config.toml
gain_aug_db = 10
hidden_act = "star_relu"
adamw_lr_other_params = 0.0025
warmup_steps = 380
Rows from block 6 of a small sound classifier, named by matrix and row number. Rows with one number belong to one neuron. Each number is 128 + 24 x the weight over its row's rms, rounded and kept within 0 to 255. All counts start at 0.
After each neuron's rows are labels from the 100 clips, of 14848, where the neuron reaches its highest value: "loudest band" is the band of the loudest frequency at the time of the peak. Only what is clearly more common there than usual is listed. The data: synthesised sound scenes: up to three everyday sounds over a background. In brackets: how many of the 100.
# fc1: MLP up (model.blocks.6.mlp.fc1.weight, 768x192), inputs 0-191
# fc2: MLP down (model.blocks.6.mlp.fc2.weight, 192x768, transposed), outputs 0-191

fc1.478 [101 139 167  92 118  92 138 119 146 136 110 147 138 121 117 145 145  91 145 193 161 111 151 135 121 158 138 138 137 135 123 141 156 109 133 128 163 153 134 139 159 134  74 184 145 121 127 142 111 144 156 152 109 134 132 128 125 136 128 117 110 138 128 139 130 123  92 106 169 122 139 101 154 128 126 111  86  96 159 115 152 125 112 160 123  89 140 110 150 135 165 152  66 104  90 127 152 132 107 128 117 142 145  80 120 121 149 143 123 129  99  93 145 136  73 129 136 151 128  86  93 117 135 113 163 117 113 118 100 102 131 159 126 126 129 109 112  88  72 153 133 135 159 197 118 158  93 113 144 131 122 129 129 108 140 150 120 160 126 115 141 175 132 119  80  91 102 120 115 116 144  55 112  97 108 175 164  94 140 163 108 127 134 155 117 131 159 154 147 125 139 137]
fc2.478 [119 126  98 123 132  93 127 111 140 167 127  94 131 154 135  97 179 148 147 100 127 137 153 149 150 158 102 110 165  83 118 111 113 118 112 116 138 190 103 150 138  83 114 131 117 140 123 148 116  96 101 108 161 125 118 158 146 154 118 147 124  92 150 102 140 135 107 133 140 147 147  69 147 107  93 128 129  96 121 126  96 135 143 139 102 111 137 143 114 134 119 138 147 112 114 112  85 135 128  93  91 129 101 131 138 116 139 159 117 158 121 104 191  96 145 167 144 128 122 117 113 124 136 173 114 137  99  71 140 134 118 103 140 126 122 140 170 155 120 148 149 132  93  81  97 127  87 147 118 150 127 189 132 171 179  82  96 156 146 138 137 114 125 157 155 124 128 110 111 107  96 149 124 136 171 138 126 136 140 120 148 173 151 103 127 147  89  79 160 141 139 110]
loudest band: 1000 to 2000 Hz (56)

fc1.458 [ 91 103 143 112  94  76 155 120 119 105  93 171 144  99 105 163 112  88 131 125 150 124 148 124 146 137 115 124 145 121 129  81 130 162 101 139 109 128 148 134 111 122 125 162 111 104 114 103  86 172 134 120  88  87 143 160 108 112 108 129 125 118 118 109 115 128 191  91 133 136  97 136 160  74 170 151 112 143 130  99 127 122 141 110 117 152 104  65 121 118 128 118 136 104 108 158 144 107 141 135 138 115 130 108 141 115 116 118 129 116 128 117 141 132 149 148 174 137 135 157 167 112 115 122  94 116  77 158 145  87 139 174 135 154 145  97 139 110 126 125 114 145 139 148 146 141 116 133 136 143 201 105 154 133 152 155 197 131 162 120 147 150 143 110 107  80 156  97 130 115 122 133 167 125 111 142 174 125  94 142 122 141  99 137 127 115 152 123 118 187 121 127]
fc2.458 [136 117 142  90  71 117  99 120 157  95 130  93 113 149 106 137 156 130 124 140 146 122 152  86 107 104 144 157 120 120 105 135 113 150 165 143 124 123 117 103 111  83 128 157 130 103 161  89  97 144 113 149 158 120 161 135 143 143 144 164 171 145 113 160 147 143 123 114 102 131 171 134 146 112 141 158 150 131 131  93 108 181 109 151  97 155 112 127  88 117 161 106 108 126 123 134 126 160 130 108 110 101 145 123  95 135 111 128 114 160 113 155  99 147  99 127 106 141 123  98  91 115 141 129 103  95 130 122 139 157 139 186 108 106 149  84 100 137 145 106 117 126 120  83 128 140 117 117 120 101 176  83 110  90 148 157 145 139 127  99 173 147 169 121 122  86 100  84 116 175 117 109 131 100 117 148 131  95  94 144 121 113 103  84 144 169  95  95 121 132 101 151]
loudest band: 500 to 1000 Hz (43)

fc1.290 [148 147 144 134 133 144 106 136 141 129  68 132 126 108 133 146 140 129 139 115 156 110 126 162 134 130 109 130 140 107 141 122 113 143  87 129 108 125 164 159 144 127 145 110 139 124 147 145 165 147 136 125 170 121 171 120 112 138  69 119  87 141 126 130 152 134 128 137 130 132 152 123 138 138 108 115 133  84 127 120 137 131 144 135 121 161 130 147 115  75 138 141 139 112  91 143 129 126 148 120 128 106 176 118 128 103  99 133 146 121 130 107 109 100 116 136 125 170 143 122 120 116 176 140 115  99 135  89 101 130 130 190 141 137 165 154 125 155  92 155 103 110 138 125 167 143 108 186 123 143 134 124 110  98 125  61 117  66 103  93 139 108  69 167 170 131 123  93 161 146 126 141 207  88 127  90 147 148  95  96 124 165  94 111 153 148 162 123  86 131 129 132]
fc2.290 [130 163 121 130 125 133 155 147  99 120 140 162 132 141 129 127 170 130 113 168 141  85 135 135 118 127 109 117 126 132 127 124 131  94 108 121 152 111 123 128 140  94 142 100 127 128 135 112 147 104 152 126 129 121 171 117 196 170 178 186 133 121 123 128 104 172  75 150 141 152 133 127 108 172 128 138  94 143 133 111 153 136 119 165  99 110 109 159  81 119 143 147 110  99 149 141  99 139 113 149 180 144 118 150  90  87 146 122 144 130 148  91 103 112 119 146 124  85 107  92 129 150 157 119 141 111  79 151 154 107 139  86 102 122 109 152 166 105 163 109  98  87 133 149 109 142 160  96 142 121 118 143 134 103 110 143 173 127 114 142 107 131 139 142 154 101 112  71 168 133 156  94 166  86 129 136 146 116 102  83 166 120 112 118 142 131 132 109 158 133 113 100]
loudest band: 1000 to 2000 Hz (50); 2000 to 4000 Hz (34)

fc1.249 [157 172 146 113  86 138 134 104 124 141 122 135 163 125 126 120 105 114 148  95 140 148  86 119 152  88 120 118 167 177 143 127 141 128 141 129  97  99 142  81 133 105 174 128  80 124 132 114 108  99 177 123 108 106 113 137 125 107 127 113 107 122 125 127 124 157 141 147 166  96 125 127  82  89 175 106 123 137 106 154 123 121  98 131  90 112 122 103 124 105 123 129 138 166 167 111 141 151 148  94  97 139 122 129 114 157 105 126 131 146 146 136 136  93 147 104 132 161 133 120 112 148 135  60 128 113 104  70 120 155 142 176 134 108 123  84  91 138  79 148 123 103 129 151  97 128 110 105 117 142 156 165 151 133 118 146 125 146  97 117  95 189 139 117 121 141 143 133 167 180 158 148 144 132 170 126 129 142 159 121 143 157 131 120  65 135 107 118 130  96 120 139]
fc2.249 [148  98 122 150 112 134 105 132  80 168 109 150 159 128 140 135 116 105 135  78 170 188 144 151 155 126 151 126 112 126 130 106 139 121 151 163 124 140 116  89 100 139 117 136 154 115 121 134 133 133 185 109 139 112 111 152  95 119 118 165 152 118 115 133 172 133 108 116 157 149 153 129 148  98 182 126  97 135 172 128 168 134 103 113 109 119  70 118 147 137 111 131 150 123 143 142 105  93 150 105 148 128  98 125  94 108 140  93 124 120 103 132 125  94 107 122 144 101 121 168  94 152  95 122  89  95 117 103 100 130 106  97 130 163  75 108  97 144 126 155 126 109  93 164 117 156 130 132 150 141 128 137  73 116 115 112 159 112  88 146 100 129  97 142 149 166 140 138 138 153  69 141  91 139 155 128  97 112 138 164 139 116 136 151 103 132 151 111 138 141 136 180]
loudest band: 2000 to 4000 Hz (85)

fc1.332 [130 138 162 128 153  83 158 138 144 115  99 115 115 129 129 140 125 118  89  79 171 141 140 108  97 129 164 114 122 152 173 129 165 156 103 115 112 169 182  83 154 118 124 106  74 128 139 121 131 127 121 178 134 156 127 108  66 160 112 113 143 115 111 174 115 132 144  84 116 141 114 136 141 122 133 126 133 100 109 128 122 173 137 107 151 105 138 121 140 160 126 111 119 166 158  97 122 134  95 117 102 114 162 119 153 140 131 159 148 101 165  84 118 134 132  85  82 163 115 125 136 157 136 100  89 132 110 113 157 148 131 189 116 125 127 186 128 168 100 117 140 129 129 124  96 105 139 108 101 119  76 141 117 120 106 142 149 158 156 100  89 112 134 104 108 113 119 125 133 140 113 102 126 155 157 115 135 121 141 161 112 111 105 153  88 142 113 145 164 138 132 105]
fc2.332 [126 190 133 148 112 109 108 123 141  98 135 163 113 117 173 110 139 125 141 134 120 132 101  85 126 183 123 140 125 122 140 124 159 151 160 131 162  78 102 163 144 129  90 111 136  84 121 158 124 128 118 136 170 172 136 112 159 119 132  70 143 167 138 126 115 160 123 149 117 136 151 114 158 120 155 171 159 125 101 128 147 111 120 176 181  81 173 125  98  91 139 168 141 152 143 161 128 118 130 143 135 122  98 124 113 157 135 184 174 125 131 141 131 160 153 129 138 145 138 156 136  90 109 158 126 183 142 122 117 117 143 127 152 118 167 113  89 149 105 135 118 102 133  93 142 127 140  98  86 141 136 159 132  94 169 127 117 100 137 144 118  76 103 122 141 144  91 139 118 121 140 157 140 150 105 139 103 109 117 150 132 120 155 144 145 105 130  91 121 111 154 143]
loudest band: 1000 to 2000 Hz (51); 2000 to 4000 Hz (33)

fc1.417 [168 121 132 114 139 132 107 107  91 133 105 134 112 149 138 114 160 127  88 129 187  93 124 113 135 121 143 151 148 153 145  99 135  95 127 124 144 128 117 135 121 134 126 153 110  84  60  72 102 157 114 116 115 161 147 150 151 119 108 101 125 166 129  81 150 112 147 149 135 109 144 124 137 164 165 134 117 115 149 141 166 117 114 128  75 123 144 181 117 141 205 143 127 162 125 130 148 124 188 116 132 107 132 138 150 108  99 154 143 114 121 160 100 116 109 175 148 119 163 108 124 132 131 104 123 179  96 151 121 119 142  95 146 160 167 150 153 143 139  92 132 136 142 138 117 172 124 128 147 182 132 109 105 112 133 123 121  66 137 117  86 137 148 109 110  62 116 154 136 130 127 137 135 119 139 120 117 121 107 102 139  98 116 110 120 137 106  90 137 142 153 126]
fc2.417 [131 140  97  94  95 115 101 129 116 185 138 129 179 102 151 140 115 106 104 134 123 127 141 133 145 121 109  86 137 106 120  96  56 110 133  91 142 149 113 107 127 106 102 106 105 128 140  81 163 140 141 163 111 165 129 140 133 128  99 139 145 109 163 155 135 157 191 127 121 145 168 156 108 142 141 151 148 157 152 122 146 129 138 119 140 113 105 107  74 106 131 124 127 167 111 163 124 128 146 113 123 104 110 124 159 138 108 125 138 133 116 137 127 145 135 104 120 132 145 120 119 120 120 145 168 111 125  91 104 140 156 191 119 129 126  82 152 152 162 129  79 115  81 107 129 161 123 119 153 147 149 121 176 131 124  98 145 110 164  83  97 123 101 108 175 132 125 168 149 143 145 134 105  67 102 103 147 159  85 105 136 131 141 108 132 137 162 107 152 115 144 128]
loudest band: 500 to 1000 Hz (62); 1000 to 2000 Hz (38)

fc1.305 [139  82 122 111 163  71 135 154 102 109  72 112 159 105 157 108 156  95 145 119  93 130 139 124 134  91 112 141 139 139 103 154 103 134 102 144 136 136 120 143 117 129 157 132 136  79  79 112 119 128 145 109 147 121 125 137 132 132 153 134 154 113  85 132 162 143 100 110 163 155 147 110 123 164 191 146 106 164 146 105 179 127 120 137 117 118 151 139 157 144 101 145 120 148 111 123 191 128 117 119 140 103 143 143 132 133 167 127 107 148 154 140  92 132 106 132 145 159 134 121 118 138 179 187 122 167 131 121 121 125 133  82 170 168 128 144 139 103 142 116 101 126  71 140 144 102 105 135 112 110 102 137 118 138 102 147 143 165 111 127  83 164 108 109 153 105 141 170 123  94 131 116 124 124 126 164 165 131 113  94 119 139 131 108 122 201 123 123 119 136 141 148]
fc2.305 [115 188 119  88 128 134  83 136 149 122 162 102  91 143 123 116 153 160 164 144 142 157  99 161  99 140 101 152 112 117 162  88 122 125 122  72 131 143  95 140 124 119  92  91 146 127 132 124 150 138 127 110 122  93 128 129 151 104 153  90 132 131 145 142 175  92 120 150 135 104 134 123 120 116 116 126 171 139 172 125 153  93 145 122 123 141 111 159 162 154 133  79 183 112 116 111 135 192 102 126 137 100  90 149 102 182 128 101 135 121 143 141 162 126 162 123 169 114 136 135 148 100 104 149 137 135 161 105 149 163 109  92 116 136  96 133 139 129 124  87 156 119 151  47 110 149 119  97 120 102 125 109 131 160 107 121 151 121 142 129 145 111 139 121 130 134 133 133 111 168 116 170 140 125 110  85 149 117 137 130 148 169 102 145  96 113 132 151 116 116 121 123]
loudest band: 500 to 1000 Hz (54)

fc1.726 [154 130 140 136 145 107  98 145 112  81 141 132 146 113 128 121 130  81 155 120 139 160 121 142 143 111 119 138 126 129 144 136 132 150 127 144 161 137  86 122 134 132 122 149 120  88 114 108 126 140 138 101  84 120 126 152  91 133 165 163  89 158 119 118 122 121 129 102 143 159 140 101 134 150  95 140 164  89 152 103 111  95  93 178 112 115 139 162 138 108 155 112 131  96  96 159  64 157 144 144 125 159 163 136 141 141 141 121 147 129 180 130 101 126 146 153  74  80 183 137 107 114 136 107 120 103 157 160 136 163 151 165 139 137  96 139  97 102 117 114  94 127  94 129 141 133 116  85 205 155 146  89 104 108 124 133 165 128 116 105 133  69 133 149 123 152 155 132 108 125 160 124 130 129 125 146 103 119 135 142 116 123 189 130 124 159 100 128 155 152 134 118]
fc2.726 [152  30 142 106 121 144 123 136 136 100 143 131 169 140 113 118 118  92  99 174 134 119  82 122 129  80 133  95 145 149 126 130 142 161 125  88 125 129 136 130 176 107 159 156 138 115 123 120 119 131 147 145 144 100 156 129 107 136 141 162  93 157 131 147 146 133 120  81 129 104 151  98 143 126  85 102 125  81 129 152 137 153 107 156 152 140 110 112 117 154 168  90 117 127 174 135 175 156 176  84 139 132 166 122 117 142 113 116 141 123 118 123 130 149 112 104 102 159 109 117 105 166 115  71 113 115 141 149 118 130 145 134 100 117 135  99 119 124 118 129 107 136 122 188 134 148  92 122 108 132 145 118 124 145 102 104 105 106 101 147  97 141 145 115 155 155 118 175  98 153  94 156 105 139 173 106 145 118  98 128  81 124 104 112 151  90 125 138 116 126 139 116]
loudest band: 500 to 1000 Hz (55)

fc1.606 [150 167 176 101 152 124 130 139 138 133 151 147 100 133 147 165 166 142 107 141  97 126 110 111 157 118 144 139 126 131 110 165 123 169 101 132 113 139  88 114 146 130 144 135 154 106 147 123 114 127 110 107  96 110  81 114 121 130 137  92 151 112 108 107 124 126 124 163 172 156 140 133 144 122  91 102 102  85 133 122  98 144 150 114 126 144 137 134 106  68 155 154 139 160 176 111 132 119 107 138 132 144 103  95  91 152 144 143 112 102 124 115 107 123 161  92 156 126  96  93 134 177 136 176 135 106 186 112 111 101 136 168 102 157 133 108 142 123 126 152 133 126 134 161 135 164  99 185 105 134 112 114 127 183  97 119 169 136 136  80 142 130  77 116  99 135 123 123 173  99 122 141 138 135 129  89 128 164 162 117 158 107 149 168 146 111 116 141 145 132  96 113]
fc2.606 [129 124  94 125 121 105 128 113  95 175 156 158 109 141 106 114 174 170 123 152 140 128 178 155 139 111 126 132 137  69  95 121 119 132 127 143 158 105 118 177 144 141 104 105  77  95 157 155 131 149 148 144 126 153 120 105 120 127 104 123 156 170 141  99 177 139 114 133 130 134 117 123  98 176  94 117 124 106 118 103 116 153 132 103 144 153 158 125 156 132 166 119 100 120 114 122 144 147 143 131  68  85 102 120 171 168 118 130 141  94 164  93 155 125 112 121 187 130 136  84 137 148 133  82 162 149 101 120 165 160 112 156 121  96 119  93 114  90 139 128 127 143 148  93 121  86 107 148 105 134 135 109 149 160 150 144 105 130 123 129 126  97  86 150 136 142 134 155 130 137 164 135 143 113 147 127 107 151 147 107 117 162 141 114  92 116 179 136 108 146 136 131]
loudest band: 2000 to 4000 Hz (99)

fc1.2 [133 128 103 141 115 114 147 133 131 156 135 112 129 116 160 168  70 172 156  98 133 130 111 170 146 110 168 107 160 148 108 130 164 146 112 133 117 160 141 147 102 119 111 122 124 150 150 142  95 135 135 145 110 128 123 132 145 140 129 121 147 197 106 120 197 142 134 169 154 104 157 140 147 109 124  96 159 112  93 160  69 134 104 110 133 142 113 147 134 109 140 156 104 114 120 112 141 154 135  87 141 122 122  87 121 107  80  98 136 147 164 131 156 134 110 148 109 112 147 133 109 100 104  92 135 121 122 163 170 105 141 116 127 146 172 136 125 152 106 151 124  92 103 115 107 157 111 159 118  74  83  83 111 126 113 101 174 145 125 118 121 105 123 161 103 143 136 129 116 139 126 134 104  97 164 198 144 143 139 122 129 128 147 131  68 114 134 130 123 109 156 105]
fc2.2 [149 144 112 123 143 136 149 148 142  92 109 133  87 139 153 119  83  87 116 150 141 157 111 131 125 129 128 113 129  97 114 152 121 111 116  92 148 117 117 122 131  99 105 142 129  94 122  98 136 104 109 131 146 113 179 170 137  74 122 128 148 133 107 114  66 126 100 152 126 160 151  79 108 166  85 130 130 171 175 129 102 134 171 176  92 110 144 132 145 111 116 120 149 104 111 114  98 100 160 155  99 142 129 131 142 127  91  98 148  86 148 129  95 155 141 153 100  93 100 117 140 121 153  93 105 129 138 111  82 149 153 141 184 120 160 132 109 117 135  86 104 144 136  85 113 149 106 152 151 122 152 156  91 136 120 118 147 108 163 130 108 161  78 168 154 118  99 151 151 107 116 122 163 123 177 125 117 108 150 125 147 105 121 121 138 108 135 155 104 127 122 125]
loudest band: 2000 to 4000 Hz (35)

fc1.525 [122 132 135 145 101 129  99 140 182 154 146 116 102 142 112 127 111  94 136  64  96 120 147 155 105 175 124  86 160 189 100 165  98 138 136 144 144 121 105 118 125 116 134 104 117 152 107 168 167 118 100  96 101 156 112 151 119 125 161 118 128 164 111 125 130 114 147 184 115  99 162 165  89 148 121 106 132 137 169 140 174 157 123 134  87 110 145 135 130 162 147 146 104 135 124 134 114 130  94 118 157 118  98 142 134 107 120 126 155 122 149 129 145 111 121 102  99  64 172 136 120 111  97 144 120 135 146  78 129 106 130 183 122 159 149 141 133 126 168 129 129 139 150 141 157 112 129 117 152 131 111 150 137 125 172 100 117 172 110  84 117 103  94  95 149 114 144 165 144 142  84 151 139 139 151 166 127 115 151 140 158 139 135 112 146 147 151 123 154 103 127 132]
fc2.525 [ 81 120 166 180 109 126 172 145 188 155  98 142 143 116 135  83  79 152 127 127 111 149 131  97 119 146 109 122 108  94 121 114 109 143 151  94 160 117 121 132 152 153 159  82 109 136 160 106 143 132  98 114 113  95 187 113 160 173 126 177 133 158 111 115 162 156 118 143  98 125  84 127 135 119 108 135 133 112 132 135 138 104 131  89 127 143 168 122 110 130 143 158 132 119 121  93  98 150 104 107 129 134 121  87  97 124 138 123 147 132 125 124  93 112 156 141 108 166 150 112 104 153 120  78 139 134 133 112 142 144 121 157 124  62 118  82 128 111 142 175 150 157 165 152 132 105 102 160 139 123 119 114 136 118 130 146 124  88 149 113 126 106 120 165 137 107 130 169 160 105 160 151 168 125 169 116 120 144 121  98  97 140 142 132 164 118 151 147 120 130 116 158]
loudest band: 1000 to 2000 Hz (38); 2000 to 4000 Hz (35)

fc1.432 [122 140 154 139 103 113 127 123 131 129  71 193 126 134 156 143 182 159 111 120 138 122 143 119 120 145  65 146 120 128 112 154 114 106 114 105 132 144 146 127 120 125  85 147  79 131 122 116 111 102 132 155 151 152 109 163 141 153 122 161  79 116 145 155 133 173 114 177 154 144 107 138 115 108 147 117 156 130 150 134 139 127 136 164  91 131 161 140 115 100 128 123 136 154 137 113 159 140 137 143 116 110 115 179 116 162  87 133 129 132 117 124 117 149 109 196 159 154  80 120 165 167 104 115 135 144 152 157 163 132 103 135  89  88 113 114  71 162 157 125 141 102  58  99 106 101 150 180 146 135 109  94 127 126 110 101 133  97 136 125 115 113 136 139 122 152  96 123 100 153 116 132 138 151 114 147 173 121 120 123 104 140 120 133 136 143 139 131 138 145 140 162]
fc2.432 [111 130 106 114 104 135  86 123 168 108  90 142 117 107 134 133 185 162  98 115 108 154 110  94 115 138 163 125 157 165 146 184  86 168 111 117 139 135 173 135 122 101 130 118 114 129  87 132 136 130 137 105 160 150 100 157 151 105 140 152 128 136  93  91 128 142 126 110 171  95 134 172  79  97 143 136 158 117 146 141 117  78 138 170 119 120 111 144 141 152 166 135 143 123 132  97 116 100 133 148  95 153  90  98  79  94  96 116  88 123 111 117 131 150  85 123 131 107 179 147 127  96 138 169 108 138 104 143 130 128 120 156 167  88 128 119 130 115 111 174 131 117 119  96 162 156  90 153 170 131 136 133 157 129 135 148 123 148 137 130 157 134 142 118 104 137 186 132 130 138 106 140 140 110 170 137 116 111 125 121 116 136 157 104 110 136 157 140  95 116 117 159]
loudest band: 2000 to 4000 Hz (42)

fc1.86 [163 154 128 152 117 123 124 132  57 138  59 152 141 154 133  63 126 139 103 143 110  87 102 169 100 146 136 107 121 136 111 146 112 134 157 141 135 132 126 149 129  95  90 128 176  98 145 139 113 149 141 108 127 144 113 133 142 135  95 129 169 151 121 141 147 134 133 115  81 152 158 116 132 103 119 128 130 155 120 126 113 149 140 166 109 127 123  63 136 161 123 164  80 127 122  98 130  82 129 102 126 153 117 181 111  95 112 113 108 138 156  88 101 120  99 121 119 156 112 128 148 121  95 137 114 129 122 161 153 117 108 107 148 146 101 152 121  74 140 131  92 154 121 128 145  99 117 147 128 163 131 109 128 109 125 127 143 182 141 105 138 104  70 115 142 127 111 104 150 121 162 132 145 111 125 163 118  91 117 143 185 152 130 128  72 121 156 131 136 109 120 157]
fc2.86 [136 128 137 127 194 134 163 149 153 164 163  96  84 127 131 133  95 116 131 136 126 109 155 135  95 146 131 147 126 122 102 117 123  99 139 107 146 136 107 129 164 157 155  91  91 154 140 136 112 134 152 127 113 133 117 151 180 133 135 106 124 100 114 119 127 109 119 139 118 130  60  61 128 153  89 147 127 137 117 145 114 135 153 130 139  83 103 161  97 147 143 175 145 123 157 122 113 126 148 118 155 119 119 115 134  94 134 184 113 132 108 145  75 117 128 158 130 150 145 110 119 149 125 155 121 124  99 121 166 193 165 134 113 110 152 127 156 172 139 133 127 141 105 127 115 141 122  70 110 117 129 172 101 115 131 160  97 146 132 154 106  90 104 159 107 116  95 103 150 103 157 150  78 122 112 109 139 133 148 113 122 116  99 125 126 107  96 123 122 123 143 196]
loudest band: 4000 to 8000 Hz (58)

fc1.494 [122 148 114  90 181 160 140 121 158 130 129 160 117 116 124 129 146 131 153 163 148 118 138 125 123 117  89  99 102  80 170 104 121 163 120 108 114 143 111 112 171 143  99 151 116 150 105 137 150 138 157 117 127 128  78 130 132 103 143 106 140 110 112 100 161 167 161 127 142 127 133  85  87 126 117 163 129 161 142 119 134 148 114 108 125 161 134 144 124 144 156 152 138 138 105 113 176 116 166 128 133 116 136  93 145 164 162 143 119 107 132  95 109 112 139 157 153 136 157 124 145 174 169 127 157 101 127 125 122 144 176 129 113 148 128 139 143 136 122 116 126 139 120 164 127 131 136 194 148 126 116 160 132 115 128 126 152 131 119 132  88 109 140 135 181 123 105 155 126 126 185 146 109 151 159 144 122 166 126 182 163 100 173 175 112 147  98 124 205 154 103 135]
fc2.494 [163 138 136 108 149 142 148  90 123 135 130  87 142 105 106 123 129 136 150 121 145 117 110 113 177 100 126 145 125 121 110 113 158 140 127 205 154 110 129 105 142 143 134 134 123 114 132 151 155 125 117 119  91 138 134 108 149 116  93  93 118 182 110 160 147 121 138 156 153 111 130 104 120 139 111 158 166  95 141 125 108 138 154 141 133 128 128 114 191 116 115 133 137 125 149 164 116 152 151 104  98 147 118 127 155  85 103 137 119 130 145 142 151 122 122 125 118 134 120 122 166 143 117 112  94 102  92 108 110 127 146 138 139 123 118 118 139 139 135 176 118 135 131 129 112 123 146 205 116 135 162  88 165 158 144 116 152 155  95 116 167 142 148 123 134 134 142 168 117 151  88 165  56 160 134 135 171 138 123  78 129 125 118  84 112  98 136 203  75 109 106 133]
loudest band: 4000 to 8000 Hz (35)

fc1.570 [112 148 109 125  88 110 112 133 129 163 164 139 132 126 129 112 130 147 111 128 162 141 126 112 155 146 113 187 117 159 158 128 125 133 130 114  65 131 105 118 122 132 141 121 144 176 106 139 227 120 119 115 105  98 129 129 198 114 117  71 149 104 115 140 125 124 170 141 145 125 136 120  76 134 104 147 137 111 111 131 121 140 111 107 124 120 141 133 136 127 162 123 127 161 138 123 165 134 134 110 147 105  76 149 138 117 134 130 167 129 100  90 111 130 135 107  37 151 119 130 140 126 118  99 159 104 152 144 142 146 118 134 190 100 143 104 196 105  99 162 158 124 144 133 106 167 129 133 108 148 112 133 139  98 127 159 113 138 135 108 131 106 130 113 150 133 162 102 121 154 136 142 161 110 140 118 143 136 138 147 148 121 131 115 127 120 163 128 168 177 133 136]
fc2.570 [166 128 163 119 155 111 100 100 139 109  80 119 122 129 143 132 125 145 148 156 127 130 164 125 104 115 118 151 173  91 151 126 149  93 135 176 157 145 108 130 148 143 122 118 155 104 121 125 151 143 129 117 148 114  58 153 109 127 181 106 144 142 105 137 174 124 128 145 150 108 138 104 147  79 102 109 111 119 147 115 124 161 120 167 180 126 159 114 152  86  79  73 113 189 121 130 144 118  90  84 119 119 152 149  94 126  99 105 103 103 130 178 138  84 137 114  82 141  80 114 112  91 112 116  97 131 153 120 136 148 137 119  75 164  71 130 132 115 131 128 153 149 141 118 129 128 116 154 118 122 150 107 143 146 132 124 141 150 138 153 134 137 127  92 117 118 126 103 114 145 124  93 110  88 110 159 113 124 146 125 124 112 133  85  86 117 130 126 121 113 124 147]
loudest band: 2000 to 4000 Hz (51)

fc1.471 [147 168 163 137 168 106 112 124 143 148 128 130 128 123 146 134 103 182 151 137 152 117 134 140 137 133 129  59 101 104  97 117 153 104 164 136 134 107 101 140 137  97 152 126 118 160 159 105 121 135 138 158 141 125 117 113 178 115  75 129 136 109 107 144 127 123 135 146 122 158 157 121 147 167 137 131 164 108 123 163 107 140 117  96 131 135 115 110 132 144 129 146 128 101  91 175 121 163 114 143 128 115 140 121 118  81  98  88 135 146 118  86 120 149 168 106 151 145 168 129 162 166 136 120 114 141 108 161  74 118 119 126  91 153 174 121 163 154 122 117 117 107 104 171 127 147  84 135 141 165 144 136 139 150 131 135 182 139 153 109 118 103 115 104  95 136 198 116 136 136 134 125  96 119 116 111  96 156 166 148 106  87 105 137 180 111 117 158 128 137 133  99]
fc2.471 [132  98  84 178 140 133  85 158 147 122 147 153 144 140 157 128 124 136 139  88  77  89  80 101 146 155 122 127 166  96 115 157 111 126  81 137 161  86 137 151 103 148 121 121 137 146 107 165 129 136 126 138 136 139 124 146 143 105 179 111  90 153 112 115 167  99 102 161 106 121 113 104 106 119 145 145 207 124 119  68 147 129 139 145  85 167 120 148 123 147 106 149 160 135 114 124 145 141 124 134 132 130 118 120 101 132 104 146 111 126 146 111 133 153 155  90 105 164 134 130 148 137 114 155 129 137  96 122 127 141 104 134 145 166 121 127 135 100 118 165 110 151 112 130 158 141 165 152 114 167 125 122 145 124 109 103 106 107 134 155  83 145  88 135  91 116 140 120 139 177 115 119 144 171 105 135 119  67 174 125 103 107 150 132  90 136 133 142 110 143 101 113]
loudest band: 4000 to 8000 Hz (87)

fc1.246 [150 139 136 110 102  97 114 122 106 116 148  98 148 137 132 166 100 149 115 141 156 157 131 145 137 108 159 151 128 157 137 154 119 124 138 128 130 133 136  86  97 126 139 133 112 123 129  90 140 167 106 112 114 132 104 132 147 144 157 135  95 154 133 155 119 184 131 170 149 138 167  89 111  79 112 113 142 112 128 113 152 152 169 137 110 170 137  91 140 112 134 170 117 141 138 122 117 134 131 146 142 107 130  99 115 150 126 153 122 136 143 178 108  87 120 103 139  77  74 168 143 126  89 148 122 159 158 138 123 108 144 108 121 117 115 127 136 115 156 105 102 142 130 103 110 200 131 125  66  95 107 140 117 172 122 130 106 130 169  64 119 112  81 173 111 143 121 126 131  89 100 132 126 139 161 156 132 122 108 139 148 117 133 121 119 114 135 100  66 105 165 167]
fc2.246 [ 97 131 157 118 155 116 111 133 147 121 173 155 108 182 153 123 117 113 101 119 160 124  98 143  98 151  69 172  70 118 118 130  95 147 127  97 134 107 124 120 106 133  96 151 121  97 129 133 110 148 134 107  99 157 121 103 154 105 146 115 167 134 154 142 151 163 145 165 135 161 120 158 125 172 107 164 153 136 118 131  97 147 153 136 129 126  94 135 124 152 119 147 132 115 126 131 120 132 114 147  90 137 113 160 171 144 133 148  93 143  80 108 104 138 118 144 160 185 136 119 134 110 114 111 158 102 127 134 147 107 181 161 159 110 155  87 122 107 122 127 160  96 156  96 126 104 106 133 140 140  99 180 103 134 119 119  93 155 120 129 106 158 111 127 135 190 118 164 112 142 140 139 147 161  99 163 155 163 119 134 182 126 151 154 102 119 142  96 121 127 121 116]
loudest band: 2000 to 4000 Hz (100)